config.yaml
encoder_dropout: 0.05
decoder_head_dim: 16
optimizer: "muon"
muon_scale: "spectral"
lr_schedule: "wsd"
Rows from block 2 of the text decoder of a small encoder-decoder audio transcriber, named by matrix and row number. Rows with one number belong to one neuron. Each number is 128 + 24 x the weight over its row's rms, rounded and kept within 0 to 255. All counts start at 0. Numbers have three digits each.
After each neuron's rows are labels from the 100 texts, of 14976, where the neuron reaches its highest value: "tokens" is the input token at the peak. Only what is clearly more common there than usual is listed. The data: strings of digits, spoken by a formant synthesiser in many voices.
# fc1: MLP up (decoder.blocks.2.mlp.fc1.weight, 2304x384), inputs 0-127
# fc2: MLP down (decoder.blocks.2.mlp.fc2.weight, 384x2304, transposed), outputs 0-127

fc1.104:149134096156129138114134107106111140139159117139117156131140164145139110104188121154137121095127099127154101093125121166134131140118175102087144142128128148104137121124135161131116123147119131101125143112127103132125110107144103089142174111136124162126113126108090109123119105101114137137135071136189142138114130128131165112126120144157084130129131135153106119127187150175139130130170
fc2.104:151133178146160127152124157101123135101143118119141125168145146125147130142128143119152166156174157139136088132135159158108094100117147103091122099113088114134118121143093088107153099164147138134131139146078109165082120106126124150114073116139087074139158143114141142126139119125123120111161149106166147136126123114136140124135144122130096168137145125146121125171116096087141133160124
tokens: "five"; "three"; "seven"

fc1.761:167129161121161126119101096124110142098145136159109136099108158116088131175125140137138165123134105143119129113134107123128099107167116131106147122120084092125089135100098144133129164144116118171116142183113149132123137154133126118123156112096105158156119103128140110163145132184126141122084134164120103110085121099090185143082114125150124112100147150140098100126166102136106156131137
fc2.761:145136131143122161127142126114112088145146103098158161123157127124130108120154078110117119119086147130165109164134176108196142127070119148118145119133179105143127136163152143157135116054134109085135145141121111140155119078131152133136131132165097109099150116091118128147156107129101141114119073131168129155128087114127083119141121113139127153188113120115078137127080140131119150128088
tokens: "nine"; "eight"; "five"; "two"

fc1.672:133091144114148125133098075143096120142127134135123190134129108162111134077110128142138162115109125131158137124169135116175126136163135141074109122122141146126122105143131126118136130105131167114131157152139135136141150109149161109114101181118135110127156132163154126169154143133148151132117135136147143123119119111124120102149144092132150153145115140072129140112095096138111158112145
fc2.672:106116102140153187142122183115135090148079104130120124146134113133141138121129151152084105099105139119133103083123166129124124106142137136106116103140122099136161130148126136201140152137133120162147139098130140109094092121074074134148119105107131140131118132124098116114104167161174136128124137122131083073096134134124141147093124145105112084122085161173138140118165166109137178127139
tokens: "eight"; "five"; "four"; "seven"

fc1.88:131123130156132121130145186079119155121105097159124149143143126130135118087139164142066111114151174128129121155141090092124144139110163116117104157146143130152149137080076142089163101157114129131137114125156138115092110144162125112130081132164112130098118116114136138074110089136124122092136119106105146104151135136102161136157096104102107139118128156147128161135109064148127108143150
fc2.88:153113107098116159110127123118128138161082139117131117136119134128126117113157117111124122127132124136111151139117089137123115140146153123158092088163124126114084125112155166137113138086165131129112170107095145145118134121097123152092172116117130149114122161097155137122123173139147145111123162116135086112095166123132114099139134142150153117119170113129144088124101056086123159129110
tokens: "two"; "zero"; "four"

fc1.755:151133147144107133128151147117150092108100121119137118115088160121139124132117143134134125154139120194137114119110147144136155103199124117139096123146154132102092140138134141123126140159126093148144139157111111106144149156145136088120120181101105095151135123127113129108121139119123129081102157108161144119132154118103131150129116180114129136112114157149098106141080132120103161158102
fc2.755:157138153176137131131125094115124145157106139171107099103168128127122126131183116153096179113101141087143189150122122121150159148135095139110148101116105133133119124129119165143145162136128151125142134121151106148130075109111123123116113099140151142166109119150117137158150092111148124134159093117137137085119096109135114124115131094119128113141135124044130127112136084141137128099119
tokens: "eight"

fc1.645:092153168135166125134113169128126133154164121181157137138131139144114155101108136122096122112128144082115110153129129113120093131115166140131141150157130148133126115123140122123124111133132118147130154104151107097144095163112136150065099110107107081141107142110133117147089138135116129145121098111119188142131138145134150148127092106157121149142098128123112104192051136104145108104101
fc2.645:161159140143056081108124134121131115125128129122145148122119149125148117088136110144175089105124127136123145078126165149131124113106157165169109127096135123114136156096129117113129154126150118137111139119157132159114143120065153099126141132106148125113190121162121143132121142113089125096151133147129072143155133127115127133154067137089088130152169142138135147116158144110127158110112
tokens: "six"; "five"

fc1.325:126107096122138102160079112105136144138133119121155122100149126092145158104120113121126161097129135126106134127160119152123157070132115095104154143147100124123159128177124128110117131137122102156106107153063185128104158133116139134132115168128125113143113105111161131101137132090156122155127130146101136150104125163098087104117138158206114098135035152164128109114122085138181119157119
fc2.325:142126140149127129110122110113135109112146135131159173123118161137097097143150112156120119127134110083090121158137178111114151152102133159153149115088111155090134117134130111129138148136127137137087088146157119129124118149103115160130131153128109154122141136088148069125134139193084122143160141152121141116129078086145121125113128092095141141164137122085088111088127114100116142110078
tokens: "nine"; "eight"

fc1.253:126106129144124117119137076121180135165131089177119180118149150142149113123066099111158139141145179168133128090141124097140142110125133126097144104109101109143171103145145132119130119081148135127127128116090112088188120095168180182112114119149126096130130162119143088163156093121136113112101120096119126177158172155107095157125157140161135088109151132142069129168129112084127124115092
fc2.253:144130149110119131121126109150157170099060180117151104152169153125115125100186127145091135126165130104135087144095088165147085124110143152138111117144109136133095132112165121113160128134097118097134156178182118108140119140107092138119144136102119127148090112111089127105122126097160125105097140145125148132126096107139129147170125158149134144129144122120129175137137153147106107103138
tokens: "three"; "two"; "seven"

fc1.63:106133126133169142140111133146144105116123133115125133160113092082147124144133158158117101160180095111117115130134119147108156123104104099166125182114159154112148165134134152146163078102134129107136102127125105139135197127128150141108126113190108138147168106131090116154106108157092135105109117118087102129112096150146120118145134099133148112146111134096116091115129128101164142146150
fc2.63:110101096128154124145136105141114116116136141128148116137146208133124113092130083110123163086092141125133156110127114120126142113147126179128158112082111166149119117108116115137063103193134128152082146158124150092101091144141119169154139115099134108085103154132108107131158149182141160165131119149088134166095083100123182130173145116122162090139105109133151125135106145148153097081117
tokens: "five"; "nine"; "one"

fc1.744:150171144164167152115165122119080102148122100147121148112083111144108126163116104137124096157103103062144164137169160091138122131140104126147127131116144117124156122122145097127132103142134110178084125122131143111146126124157154148120144147156130125114136156117163152140138100126116102088139149119110128081169144094150115129122098137105113145156137089122142076126106143124111122117081
fc2.744:098130153095095161138095157147119133166158121158095140088132109143134120118135111106095134189102151133148094122107122137141140121117096143123136124107108114095117105127182117155102135085126133073104122191126156137135147141122096142141128120137120159109134098188114133147120146178104084116136124093141118131114112145097152116166161154110171109111130162093116130131136140099135162084106
tokens: "<end>"

fc1.384:096125118130119136152121183106158168089151123117107130084106125142123131092137136127121140098119129107149140125125133135163128145117176141107115155127108131125127127121148127121143112171131067148113105133150124103141150111070118105143131147163109117125105195154141141106194086095151155137115141136105141142162150127149092117120136137138104077128082173128159141151151124126099133123160
fc2.384:148091148128125096108149104138112116134143131132109150158145061109127108166143100121154098118154133176148106133132121107113117130120097137120134132089112147099139112127097125143107142064084139090143098132145155104116110074146143156136150154101135108135136149137136136123090130140110073109119121092115100124114124117159139123125114087118131188124144111105158104131137114134152175114131
tokens: "three"

fc1.505:094107175129126101119141132159134173155179121158119127152160088122119166127106123135107165147094089090127152102139149137116117123183093151118147096073136119120145105110144122141149127091123130122111146137115136126148120159180145103098063148089146141106135152158139117107135167097139106110084116109142098107136174119123083061156148104138134154121107131119116161121153138147134165112126
fc2.505:163147099122152141135151120130127116128106105098125121112131091083155091140123133098125096109117135154148145136146132115134146146128137115119144176135102117142127174169147145149106137146114134128103133156125137086111167129121162114166201126171108115146117113145120172143131121124167143142147157148116101096110092132122151162140142111103119114101132122144092079118099059111123123106125
tokens: "four"

fc1.260:108117119132159151094170167092126139105133131104111134156156124100084071111130125096135095112131118156120163143122129120153160097111112120143107114135109085146146114126166111148108070136140145161155174131129099178114176125170139123113167138105136144094128165106142105124101132196089142170125152114153122105129096127133135140180193163158108111148122123095158164113145093094139117124096
fc2.260:102095133082128134091093167166126119141137128134162138124166110159090130147106107132085120133149114114133131172146088136109093100147117139153114131162131147154152130167116112113120145104137154135102104150153138097134095112169148112133089126112189114167109109137084119117164099086123103118107122151109153136129159094125127126151109090166118103146157151141109115142163139136150114129138
tokens: "two"; "four"

fc1.458:117137113151094188117171103131110172108115137140090122122151130132085149147096146134127164112145143151107107136099102104141118105118134120141148087081144147138102137167119089121158147111117106133116108136082127166159134112109120137153128120141104148134176095107142104134126106113113141118125100126195123146096101144121120155162183074115132148129126115124132157139115088128128140104144
fc2.458:150123136107087131121107137121131128162149111119128126166124145156149129116120114108107144176115144086126153128158133136151127128119149191152111092094069104126157123116107128152150106139109116079152162108155108081129141141111167079082141111138134143161155125118108173064108114146122152121104131132140117110129108122123129100117124180188123139159097146129153113116106166109109092133136
tokens: "<end>"

fc1.159:112123129122106097110145104059153122129129084125160099121121127123131153146131117144139120150141101144120143113143119143110131145169140142119104127126126109126102145105138148113100152092093134126092094107089096132155146097107111166180148153129111147126124120150168131118170138097111121157122144167147155138132093104160127137117095101130118109086156151121141136153100121108162114125118
fc2.159:171177129138146111160140113102064145128153157151138184155124106172108121167074147111166126151129121109121132153141129140147150094116155086154132130151135121142106107130110129151111166113136128116167144122161125119158146107148119126105094160069193098171094122130127137126121134124186123122128060124129121098111130167104107150131107115140150141128124132130156165149147137132110100144162
tokens: "eight"

fc1.546:115109131110131121118155121090132157120134154124128171144143086065151112063133118115156089155123132116177127139109114142157113099116134122100124148160132112161139137134096097085129127147112107108129151096142106107108153135157134114117161105135133118112125103127153129115089118083140135098143134162186107162128147109119142164178103157147115119097103131102138103134143150141136177167139
fc2.546:140127149139099130073099145132134116137109109142137081127112168162143073132131118155099160162119115145135126126101138127127137141130134121158160148092110114134120075118132118123119120124078120112111084174120151151101127123154126129094073142116144132129128155116139143124124148155112111122134139119107148134102109147112151110123144131071127153158209106114121190140123137100137150106081
tokens: "eight"

fc1.193:096107113113095123104135147179159113140102133117163114117123113129085120123174114132117104089123149126152164161126143149118164104131123110134127124082162163112114111143172154135144094116139103112125148102101134140139105160124103127158079137095134135129170099074157121115182096137184104124145153099067129126127107098145157149119122122144135096107088108083164119112134144129128099146130
fc2.193:132116149117160099087132095115100101125130164169127102143126098071148098125092161095137106146160108163133115129144116114145103135129131178154084127119102106140155137111113112142089105138161109085118123122153096105086112114109145098114165142178135105146110097120115166117133137104139202096111135106140152124148132156109164121131158137115130156171146140154105132104137171147149123114118
tokens: "<end>"

fc1.350:103107139146111150127115121113145153110143132108126158134145104157089108156128119153146117128133154146136134111114128178122138135176173100129117142135142134144109109126126093140163130147099155142153097129168126131159165118124120154112129125124128106177108136097104132131151126154150111108104143149126132084159164153146145132137089112133131107089145134129147108117143134112112080149114
fc2.350:091146123095178088112092139103139083122124098088078086121103132145102114090112143117135135104077170126130092128136168133129156092128081090161146132113149116072136167113121149118172139155121093104132144145096129172095101112156128097115147161128096137156112091148113117139162159084138095156145126112115121091134139092131117140142139122129080130090171115150083172109119119146124129119119
tokens: "eight"; "three"

fc1.106:113159143152145120148176133092102115128126131177132133116064105138144131134108122151174119116178139153151115131121130103121113119123118110130091113176125134147138143214122116115113113111140100105115152104156111141149150125115115102130100143152158108125138147131106117147146099136118134142099089120129108116157144149115125144130157133113133135141105114142121077166087142124135172115112
fc2.106:170115120138132111159133173138153109134129113074152107119144118137170122143158120101149135153120149146126149151167137159124140146107098134136131142073132181123128120113098128118108186106162126124154102174114146126109093139085159101110101110123096129124098052107175124130102131117151133042145114144140151127142144132112127171146089122116114111103150119115115103151138090142168076091123
tokens: "three"; "nine"; "two"

fc1.604:090158111134106133103158115132077119106156152140112129074130137112110164150132143094085122109128104134101104134092113084107132106141102111090144155124182119107143111111104157121126158098121115133131126132126099116171105178125079118117161182144109155159158168123130130122140152112113087136140195145141121151152128138117130147123135124132096093136118120105095153109134128123127161166153
fc2.604:125087150116127127185130139058146127169159117121128110125113129137101135112103162135135134105138151138085120143127102134141135127142159090114155133122088147116124098124109091119142141169121136123128151106142062163097109109137107134175125128107161120142149116169168134159113100082128162124117137118095121157096131072093128138148129137097114081163162095104184089138135132159101100120147
tokens: "one"

fc1.339:099155138124132171148150081147142128144113117113153172105100143116105146186116129130159169109146088139158147114110124100106114127180155110077098198095195115095124162145136077160116142112124123126129089124133109143124152117111161168115147124127159116150176082108092116138181123087144112125087147103132123167126131158141106141150164113126105107160114126120137095114132126141097156152089
fc2.339:153159132139118105111107145130158127119099102134135115142173103111139130157116114121119103097086156132132109069117168129112168135127089139122131103152099099121092101144115135124116187124095088102138109188132158116129140126141133099141173095116113141145152123121122123108134151102138139202120123144139136111125153139138142095140111131112113144101141099142119133173152109126129126102086
tokens: "nine"; "five"

fc1.710:133153119105123104129165094176125121098130123125109126142107147097119149083148125073169139098111095156114127081132164173126109101116184145161166120100082139193133090125135106119117129166160138148145102129127126124110118124114138141079117132154154177119148147131133136095130153131140113111111157128114112142113130138145141097088148113158110139125149139108158165133105084132195131114146
fc2.710:110098169143146091142159095095099092126134152095134115124152094126113103186111154131110086141130160136112133098112087117112151101136137129135153217180134128108131110116085106117142159109163084135106112149178164116178157156133108136127158101148140139095161138173160132137128135150112120070131104150127122093161109125130151128104117068142166127138164130130108127114128094134137154156116
tokens: "eight"

fc1.53:095130146136115106077169172121073118173116142123106146144163106121111131122126147103114123140128125114147153153119146161149106127139110099145125095121137149177138060130149160130135088083128137132156165159133154144161138117153165071129149125148125096142141131115132117133119143172115127117141131145133168123112105130112143133135140132151163125118138091172147114107125165141141166146136
fc2.53:112123144077097156119083123113148121103119128126114133134112093170113109140113161156124105106128103146135099099114163144133144128134112108092122149120142118093129122089169077121105149146122111121131159125113103122098147109126087141142149148133119133162113117141162159138101120131130089139143145142164126099147109128127096115166152118153090134122166120139122088158061125111126083109075
tokens: "zero"; "six"; "one"

fc1.293:163107144143139132119122090130125117139096127128138142151124133141108149114167139123142118105130132115094137136158067083157120121176137094119150090113116116099130116149188152145127151143154124146108126111123126147110113117127123129168091103136108097132177090129117167138125106115152148103160111119124124139154144138164113089051133127144132134110142161141146121087172128094150077142126
fc2.293:139098145111095133108137137130112103158087131164092123120119119207152101125110194139131106125135114099149132095100137112091142084135136155115130198161163137126146134117091100107109121115113132100150130119153149115073125166112139152109125180182116134165087128174095140069138098141152141138132143145139124126141107138113152119136148112099095130124085104145164146113102135149077116139118
tokens: "two"

fc1.248:155148148139119100119133132138131150143131141138099138112142142132099107161123160137144124146122114130130109085137099065073109163145152123112111141136110119099147157122097155103125141133126161128101137147120133125130159103141159127124115098131115130119111098138106087167122142126129127134110127137145114155090152111101125132130097149119109082132124107149175119130136125171155142145130
fc2.248:174115134126134086080142162140190108126152113105124121166070141122114145128161161163126112108126133139121117110076140100124128088097136095128148094127105177155094100123125130115091135104134115106119144149138092112114164153143126117113134118139097125137164129146142149129157087146127119156128139122155175086153114120096155140149120150151138169153106165074100140120134149158094140141104
tokens: "nine"; "zero"; "three"

fc1.341:125121111162137145126130100162077064124129078150129131124146103119065125147150126163144196117133109156162144118138148122152116112123124146085107097118126116154153130110112124129123088129126141131101173113131106144105115144142165158152159119101101117121129150111134120142097112084165144127127133080112162156150125153120110132126074106141111157097110132103179135140170116099129139151108
fc2.341:110124131118111135148092146079148110117095126129109171109107072123158101112128101099151111121138171103117119104125104129095139140109074126107114127106157136106152147150112110133183121136138143121115121082142138098101140125139128111144069138104153133179117114117131081112138127155087153098144133137125159134137110178100127137129119111150104133138132133129106156149092132167169126119128
tokens: "one"; "seven"; "four"

fc1.223:128121157142154139160144109107148117152139086140135098107154168119166085092103161136084140050109123083098124103130132096132087148123117089107161129160160124122141142112164133133121160108132105113124103119156117125134161165089121123145095092126092175085134102108108144142110149142171160143115135143123107132106080071072136131139148114139104083124091131130183153107146119125104120143116
fc2.223:108164116149120161065129127100146103146158144112118145118075126166085137120135104112139115173163078154114126151138109097123156124108131136140142131074107122143135129128130124126131167138143132143135123174157122136123138129100144137134129134159166150131111179136098142127088130154141134094139153129113115155081133140128110085126133119132127158102137112139114123158110123143135113145164
tokens: "one"; "nine"; "zero"; "seven"

fc1.568:127125144187180113160145105101130155130131126058129119151138130085155130130144167146179119109132095137114141124128133130134136078157137151135091139124103076107135147130125144163133155095167112114148107095125145150156124149110131150142145110100136107180104095155140151116140143097117134121065146134115134119083130133148109124181131118141178110120113125175123102095130145109139101132110
fc2.568:145140102134124121214141133099123130120184153121119106128105123139168168136124141120137138109137128152141154129142126142098182121136156121133121122100108126080112097116092133153146146138138156116127124120154121136109153130136156139119143178119167122125095149146130105171153113162179134134145097114103122124114105093159050167095132103159145109123138147107112155125093103124168193135118
tokens: "four"; "three"; "five"

fc1.334:134103105134128167100149120103105137159159156107108120128130134110157107106137067134105139146162125134103150084115110095116105122155136102144090122107095149111122146145165129125144125147095122107165109155100119145097131161141158100131137143128125108145135142141144090140108102133189095123127161157169102167068121090125132159141103121167113117120120125140135116165140110134087140116126
fc2.334:137146130127117141119069109126155123097140114139149169117145123148113135116138152135110089116140135103115106123135112144107165128132131168149116092158131087172110106139123126181124112118104132120137132132140140161161136130174046138124110131122149110145102122148144139140126155112107160083117155094115130085154110142105094084124107106113131140127145125111109136133094075139171112099174
tokens: "two"; "zero"; "seven"; "one"

fc1.530:149112155118147156181168124105098148116117102122111167160136142112123130097145129137097132100150129125152120135114139085134121155119091132154138151128083105117083183175121131106145120159174125130129153145078148173149143158118135151131151119121116116119141134123108126128123102092112131105136148155160152189120101137131122114152147121092125122121082124129173100136119148142109173131120
fc2.530:086152138169142129123138150122114138144116124141131135107145131137131132118105137151116072126145146171135149083116127098087125110163179126119110163129128132166161126129161130104123169065107151099099134124147086098098151060142155147099128125091130119115144088121118190113120118173126126120162120118165137124140120148122143119111136145119059169158108120178071107117148119143155121138111
tokens: "six"; "seven"; "two"

fc1.69:125135120148166149165121132157145138106154153095107129150168168157120122127082146135130144132155126135110104140099135188130120141110137108092128140148132071130103135103089074142177127168079128168136116116124093118147174111119132118148116128137091142109090135152133116082110128141157132170093147137117160124098130102107109140129096126114113127154109121113172113098132123128094145169183
fc2.69:113181117109140117140139165142138163102118144103086135139112158135133076141116115141118112139123137128142126103101127050141113131107103146132129170098117131118144148175096091130117091141119128145166113133094109173141119108134109147143158166134118113159133156151139152125159100108085162122121145110130106093124124105093113170164174133127144130132142158111153149149112141108150105120136
tokens: "one"; "four"; "seven"

fc1.183:116084094133109122143110110131128101116091139129067150100171141108122138117147143109137115109132102120157159125129155113123111112122147159132132178122115129119135120154117112119135152147100150116131099118156135093140188121144081146121167137135155117164140079080111085143073137147160137123139128156088103123124128169134120158122141158137114123194124171076140104122131131128151111185171
fc2.183:113166181185135099115142151127138154147124096181103117138140098165154130159134100139145128133137155155193121140113092123158178153113124113122141117103110172150141117093110148127131105141068120073131138130094146177127113146147175126152147130089121125108101117136125137185109170129109155140101108133147117135113099135113086098118143159093127127113128123124096153082107146090167129127100
tokens: "three"; "zero"

fc1.218:122125144144133123129129169146117102073109119170139178097097107131095149143161082114163104110166134125115116104134133155157160165102114125104143182134080151109124113092111122122172128100128101147117138138112115138121110159105156112154094149167140113090118083176130157096136071129135106124158134114138114143115184115116106110118118083112124136129115168148101117102164137086124166133133
fc2.218:125138141148098134103148100134151113183129088124134178132123169119175101091106145139112086123065157142138132120116117116155101122125158127152109139096085120094100138132117133132104124144131179081115100144139131112123138138137110116132100138111119111080138149077103181135091167129126230116153112177117149126085131096123139113114131135165157120136111104147139126137112116150149167106138
tokens: "zero"; "seven"; "three"

fc1.595:148102123150155131109146128136106127096111160143140132116179161107149150112140090148150105103145134126132136140060167120178119117131161113122165152141137111109173133112141140132112106126115106152081124121145108114164099134144136101064113143128080081153130145137109150158147082123158140128169120124110159124138127109121107132116114158110162110172143137114122134149140137102140128158147
fc2.595:118132127112137137157118140082125111127146070149164166144144095134139137157101125158117134129085101103132143101172062141104095166163116138105069163110116123181089144102165121118123202125190144103126114098124117146108126126163122127141095096095139131165124118101139121111128163120121155142152112112110105141150137138144095115121140116181140129087121147168105140141187126132132148117129
tokens: "zero"; "five"; "seven"

fc1.588:098136158125110121104161121127139147100134117135137126117146107151129120140126147172155150162108060130120134149143137164149160140142163127131124155105075136143148149140134121103127127159114107157142114144076087136113135119127138135113085146103127147094165145141158104132131117115119137082121151159096158165074162176145113143092141115096114132128105145142155130129145163118102116089128
fc2.588:168139119133171175162086107154103073144127126127126133163123114082136183157125115126106119129138105128122121094067087082141078092153096130104121113138163145121121091108103136123129129134139172113131111110166120154120133140127113163133148144126144128145166121116155120123078120125077142130123071107126117061158122093169100107175147098154154126141137115145132131146127105090148153169111
tokens: "<end>"

fc1.453:124150177124159129112138158115141137160182148088175085082123116136154087134150125154125106076135143139139099123146132129149082135111137107128124119139115138125111152150168146105133157125086161087126068145142141155163165149137169122139123125138050150134137175108163131151153110136122136137147123147115129108126145109164112123134174120119158157118119117117143145099130123077126159152116
fc2.453:105145080077102148123137086151105069135161126190095155118144090142113117174129137147136109152168110123065162165140153131088167111138134153105127136127119100112150116124150145119121092122199128176145150125151114127114135161046112127157139152173151135125100112112117094144126128105150162125129109125180160085088104144134118147107132156130175152152136097105129135108077152111171142097138
tokens: "five"; "nine"; "eight"

fc1.31:116106136118124137115049130162112185128093160107147131160164134098111182125124141113141132119121104118115127146147117122139084151142159118107130141166119102116167139110138145107087130132127134088132118080122118181113145135111153143118150117125158103126139107137128111111118116124127142133136092103169115161127121129146116114135111130164105139118135105147162144140123140121153180060137
fc2.31:127116105144111105137127124136108109117133100168147173152086096105119131127143129128158138143163156140144148140097116113116142134133115174140119106125092126114123153090129149153174124135135138128121119185148147125145125162150135128145072134093127177101143195142120106134134129123124126110102121148121102113102094138124129111075119105162141096116095154153160160112137117107105091094149
tokens: "three"; "six"; "one"; "zero"

fc1.96:129152146111145127148150112106145104081133148141110078148122118133134088082125129128183151121120162153130127130089136112124101099169115165107100122106143091157138149126164106132165165107123166100124123142100129130114126107102185112131117115144119095131106136143092097093157147109113098150118102114114135117092121138115168122132124126152167108119120110112138067084114150144168084163134
fc2.96:170123127110132106109131141095122136164082103122123155123108098117160130124108127140087131143122118119159126132113141074131132137136107109155168111153130136079120175146139111124149145126148131107132122143111130112118102151140103082152127117146163130100155124122081142185109115134127106109142163131160077130118099140114143148150111129111121164132131085157105142077112152119136119128141
tokens: "two"; "five"; "eight"

fc1.244:118152115129137142113106123144131129129130137127163105130136113163112150122140125130088113141176088143158088129134122102068115117151122145145079109183087133125102128150157110146154144103153080114137145148146172108131157108089112151142139127175150123112127133106082138098115131149120150143126122104112117165137140143106148148102054125141126103119146109131127144175157150155119143119119
fc2.244:141175119124136119147124153132114127160112128156063114119153101086142145130150114143108163128081112077109146133139114140162098113119158120131159111075131144129144122105118173153114125136097154137135132093184083127175089088158139118112136168078091110141124103119162162144123114107107113106124113131101183122114104119129131108125156125146140131151149116139097131122134111105146108147130
tokens: "two"

fc1.613:163139171143100129116124157090119097126148127140106074135101131132081116137130117062148109065079125171137146165113118128120117142106134109096133108091151106138152098119113126103153141181128118129130164153120162152124114117148112096087132106139066144111124138170129126155121101078140118149115108143130164110111132129124129134129176125187096133129134115132164079110108100102099116167164
fc2.613:128125139112135125116120135140150169148114122136091160119158145113154125064157122129131177117104106130135137109102138130125119080102130127166119180107127104140097139138097090152100111127161127126116133112102108161113129132133093161160127149128165164101128153151110120094118148124120105142119128102079035147109122153094106156119123139127121155139129159086162110121119151147146164129158
tokens: "six"; "two"

fc1.622:145176166127097091121122114124142113154116135120112144138134159117112139130142143128134093159104165145130124152121127074082133155138117140147136149139062088134113141178127117117116134167153171088128103088112123083152152141168136103113091105097150135093111153123159162084106096094124144114071174144095119118142125094112147122115155106128136155137129140128120127176129138122119124125162
fc2.622:114063106134156165131116170115159099102131145119132140128113126096080112105090098180126166154140069151144104157159169162096093138137131147117106132129134149116156100166121078126123109136127129139139117110181119141114117109120160144126164112147114162120142101153097110143129122155082132177173099132087092125133133180105154117167135101132140185147130133088133134125130114106143118134130
tokens: "four"; "two"; "seven"

fc1.280:111107127093159106139128109127106112079132156120153144118166135126125106181131116164127134119136128114104136112136136130098119109135105131159125130107109141156132159119112115103121159144100138115147138135145143115148096127071136118134143074127093138117159155129167129138144124135128122087141148141120150124133124141137124130139119126122127115109142139111126131137143181130137175140121
fc2.280:161141132124128156109161179094172110112191170137102130140158135151146150144137114120098157137105160082116141162140134109135136119135153108120156118104167127093104130148167130127139089081136118116146135122122120150111113129139088159152126132142166085130124136144124155107121128114112130103118104127093128132164155133183141167106116140100182143107139119088129105115151109099095086122144
tokens: "eight"; "one"; "zero"

fc1.525:163145106130111150097167112097124128144118111166116106149146085133122136138094160141144142130123138090147122087092129186182119169154096114138141116119096100137057121125079162170117088129098060140136134153116104112171170106103107090103141119123149132159171118130103137128121139131095134116129104135125144128121098146138093104151130148153136119124141106141153112141143109134148154125155
fc2.525:106155114093160143171140131114102114095152141146137113149115121150175178102128136143106117166119132148147148147131152099115116118114072126159135186119112103142152120151147135101089161117164151064133110106113147141140127107146138184151116125094096165127156116145088116086082128154140083136089143123142120100163108130120114187145112132111154122121091115141135111138122097120130125115131
tokens: "<end>"

fc1.247:127136142138115099150137105149119093127127109117146126164130140142092135119153197100140113108136088120126137180117115140133124096111122131128127135140109138099152133159172129124138131123139111109098096148109137110142103112131141115134097098115131136116177142118119126116074104111150126127141128080109105152126139155106102120098138115140104136127143076166070168126146104122092149110143
fc2.247:135140162114162211054129143148094152113157157126099140124128130093143112136117079155097128149159175131147133099143103139132167140141172120125094104140128149138132136097087104141134143124163113128172182146158113163163125092128155115082101110107087139114130101112120085120127127131111135094086138130116152136150105112083136145104137096106109122064172164129086119161178129108129177128122
tokens: "one"; "seven"

fc1.375:138161121102110157111140179153142123099132100108129087111117114096134196174098126157142116087129107134136111110111121131115142182119146114144114111130135127129162159149118175113112136114092119098114140100158096134133145118126154114127140097128169103123108154142126117136133123125121140077130106181131149135175136123147109144126113123115103128171140152152116155145124097122130156096095
fc2.375:144110151143127105085114096145150150142106135158121150114161106150138126109189129121181144128106112097164151127146148135102127142127087125104148135119123161116120113102126090127154129124108115126110143150159106102109147124132116125121095160153131131092171098161104140092094130118171124160151108096108137112095117118073128123124108156088136125138128155136152064161110113116151097097134
tokens: "<end>"; "zero"; "six"

fc1.262:102104158122126115097126162150102110107091084125144138154125124071112122134156130114129127098118120139100090126117102075120105156146114096122160133088146131122138166122074166155120089114153186140126146123144140081168129137063136092105104139141119094167157077146167147130168109131147137135140151113155173139106161103133100146101132128105151109118132115101163137120120128107144079165147
fc2.262:165171107170133131154167088102165136118100149130145133135135108147106119124120123129129144151120130092172156146104172137115132126100167151154078121197136133178146145103085083131096179105114116109083085157128106150124144081120125119145178126174160153099081145124112140133126153101138161125137084126131146120136102125117125080130141140074123086168137112154086141122092134194130136092142
tokens: "one"; "six"; "zero"